Weights of a small contrastive image-text model: text encoder norm rmsnorm, muon at rate 0.0042.
Rows from block 3 of the text encoder, named by matrix and row number. Rows with one number belong to one neuron. Each number is 50 + 15 x the weight over the matrix's rms, rounded and kept within 0 to 99. All counts start at 0.
# gate: MLP gate (text_encoder.blocks.3.mlp.gate.weight, 384x128), inputs 64-127
# fc1: MLP up (text_encoder.blocks.3.mlp.fc1.weight, 384x128), inputs 64-127
# fc2: MLP down (text_encoder.blocks.3.mlp.fc2.weight, 128x384, transposed), outputs 64-127
gate.33:56 49 41 42 59 48 46 59 41 46 38 55 56 54 43 45 48 56 57 55 41 45 58 51 39 47 54 53 43 42 62 57 43 56 51 50 51 58 59 52 50 49 49 51 52 55 60 43 30 63 34 51 55 52 60 65 45 57 57 55 42 55 47 53
fc1.33:41 50 55 53 42 46 57 43 52 52 54 53 44 43 52 53 51 45 44 46 56 58 46 56 59 56 48 48 55 51 38 39 58 43 46 50 47 40 42 52 45 50 46 51 50 51 36 50 61 37 67 51 39 46 43 39 55 45 44 45 56 48 56 49
fc2.33:52 58 48 44 41 49 51 52 46 48 53 47 34 54 54 59 61 50 59 49 63 49 49 50 65 57 44 46 52 55 39 47 52 52 53 49 56 43 41 58 58 54 56 39 48 57 36 63 54 42 70 44 44 64 39 46 52 60 53 41 49 48 58 53
gate.34:09 43 52 65 10 35 35 45 65 51 71 60 33 26 82 09 56 72 70 39 29 79 56 65 18 49 67 46 59 41 75 54 50 73 25 59 36 67 37 23 53 72 66 33 48 93 51 55 58 27 78 21 84 71 55 48 56 37 67 40 81 33 30 49
fc1.34:07 40 33 49 22 59 63 85 61 30 44 30 66 46 95 70 22 88 82 53 74 27 54 50 51 35 49 57 52 28 65 68 70 44 26 32 55 28 28 55 54 30 51 59 35 78 06 44 73 53 35 21 11 78 91 27 71 21 51 45 58 29 40 46
fc2.34:14 66 33 66 27 50 37 84 80 17 36 46 56 68 68 14 46 19 70 49 27 00 36 67 26 67 42 28 40 32 36 77 45 47 09 56 44 68 28 29 64 61 73 15 50 93 30 23 99 38 61 28 61 99 29 38 91 80 49 52 33 26 65 00
gate.35:50 46 43 52 51 51 57 48 55 39 55 56 54 48 50 51 58 57 63 69 50 44 52 71 29 32 42 33 53 43 37 51 52 33 62 52 42 44 71 58 69 60 50 52 50 43 54 47 42 59 63 45 40 51 54 48 51 43 49 45 56 72 47 43
fc1.35:56 40 58 40 42 49 42 53 49 69 52 42 38 41 48 44 61 50 31 41 46 57 46 37 55 60 55 69 46 58 57 48 41 42 42 51 71 44 32 26 42 32 57 47 51 49 42 51 54 54 43 46 63 48 50 43 59 62 49 49 37 33 54 57
fc2.35:50 58 47 42 57 56 52 53 53 69 55 51 52 38 42 35 41 43 47 45 57 66 45 46 52 58 57 44 48 40 45 46 41 54 47 37 47 40 42 55 47 47 73 45 53 54 55 51 41 59 53 54 63 53 46 51 56 45 60 53 51 31 56 53
gate.36:51 55 37 51 54 63 48 72 75 57 33 61 46 31 50 42 39 37 36 34 53 92 57 43 52 64 35 58 29 62 42 50 42 25 43 51 35 43 28 51 32 54 42 74 53 45 65 53 53 39 37 37 70 45 46 52 50 54 36 67 47 39 34 51
fc1.36:60 59 44 46 42 63 46 69 72 56 39 56 57 27 50 37 35 35 38 30 59 88 50 42 49 58 42 53 31 62 44 48 39 28 42 44 46 37 33 62 31 52 49 77 53 48 55 63 58 43 48 50 71 38 52 45 53 58 36 72 47 34 39 57
fc2.36:59 50 54 52 50 33 51 49 83 48 54 45 41 53 10 53 39 43 70 64 50 57 35 41 35 37 53 45 27 42 25 44 60 40 36 72 34 68 45 52 44 56 53 48 58 52 32 63 21 47 45 42 44 47 45 51 40 68 75 46 52 49 65 60
gate.37:51 52 44 48 47 49 47 49 51 50 52 47 47 51 42 54 49 51 46 56 53 54 50 49 51 50 51 46 50 45 47 46 49 46 48 52 51 46 48 53 46 47 51 48 49 52 50 55 51 49 46 50 49 46 47 54 50 47 53 47 48 50 50 52
fc1.37:52 50 55 54 48 50 53 51 51 52 51 52 56 53 55 45 50 51 55 47 50 56 51 49 50 50 51 47 48 52 51 52 50 51 52 50 52 53 51 48 54 51 52 50 53 47 51 45 47 53 48 53 56 48 55 42 45 52 48 55 49 55 52 50
fc2.37:50 47 53 49 49 49 51 52 48 50 45 50 53 52 58 48 49 53 53 47 51 48 50 51 49 48 48 49 46 57 53 50 52 50 52 49 48 52 54 47 51 50 51 54 52 46 51 50 47 52 51 50 56 50 54 42 50 48 43 54 46 49 50 49
gate.38:59 42 59 60 47 56 50 51 53 48 43 45 56 47 53 46 56 54 55 55 53 43 52 53 50 48 56 48 41 46 49 44 47 49 57 49 53 53 41 51 44 48 58 48 53 53 51 37 43 47 50 47 45 59 57 52 52 41 48 46 54 50 56 58
fc1.38:55 43 58 57 48 52 56 44 55 44 48 43 53 52 57 50 52 54 50 54 56 46 53 49 50 48 57 50 40 42 49 39 45 45 56 48 54 54 46 49 45 55 56 52 56 59 46 39 42 51 50 44 50 53 58 48 54 41 49 47 53 52 57 56
fc2.38:53 51 53 52 46 51 46 51 54 49 53 49 52 50 44 52 46 52 49 48 47 53 53 46 49 53 54 48 56 48 50 52 54 56 51 50 53 45 48 48 51 45 56 55 52 48 52 49 48 46 49 54 52 54 50 49 57 49 55 48 44 50 54 55
gate.39:42 21 35 76 64 31 27 62 79 35 51 40 64 26 47 89 42 51 27 56 50 43 61 58 54 27 77 50 54 48 66 59 33 52 53 41 45 32 47 35 55 24 49 74 59 75 55 58 50 64 31 22 73 55 58 33 41 72 32 30 60 52 60 67
fc1.39:48 60 50 23 46 53 59 54 18 48 56 65 27 83 57 23 64 48 53 59 71 48 45 35 35 41 35 68 60 62 62 69 56 49 62 66 58 69 27 72 53 63 36 32 54 33 42 64 32 72 53 74 42 23 75 62 83 56 41 55 67 40 45 27
fc2.39:45 52 34 33 39 59 44 59 44 36 44 63 56 49 61 42 64 51 69 50 70 46 34 17 60 45 34 45 47 49 30 56 71 47 45 58 65 77 39 42 57 77 42 51 53 28 44 60 20 52 80 60 31 55 49 53 77 50 51 76 55 46 61 57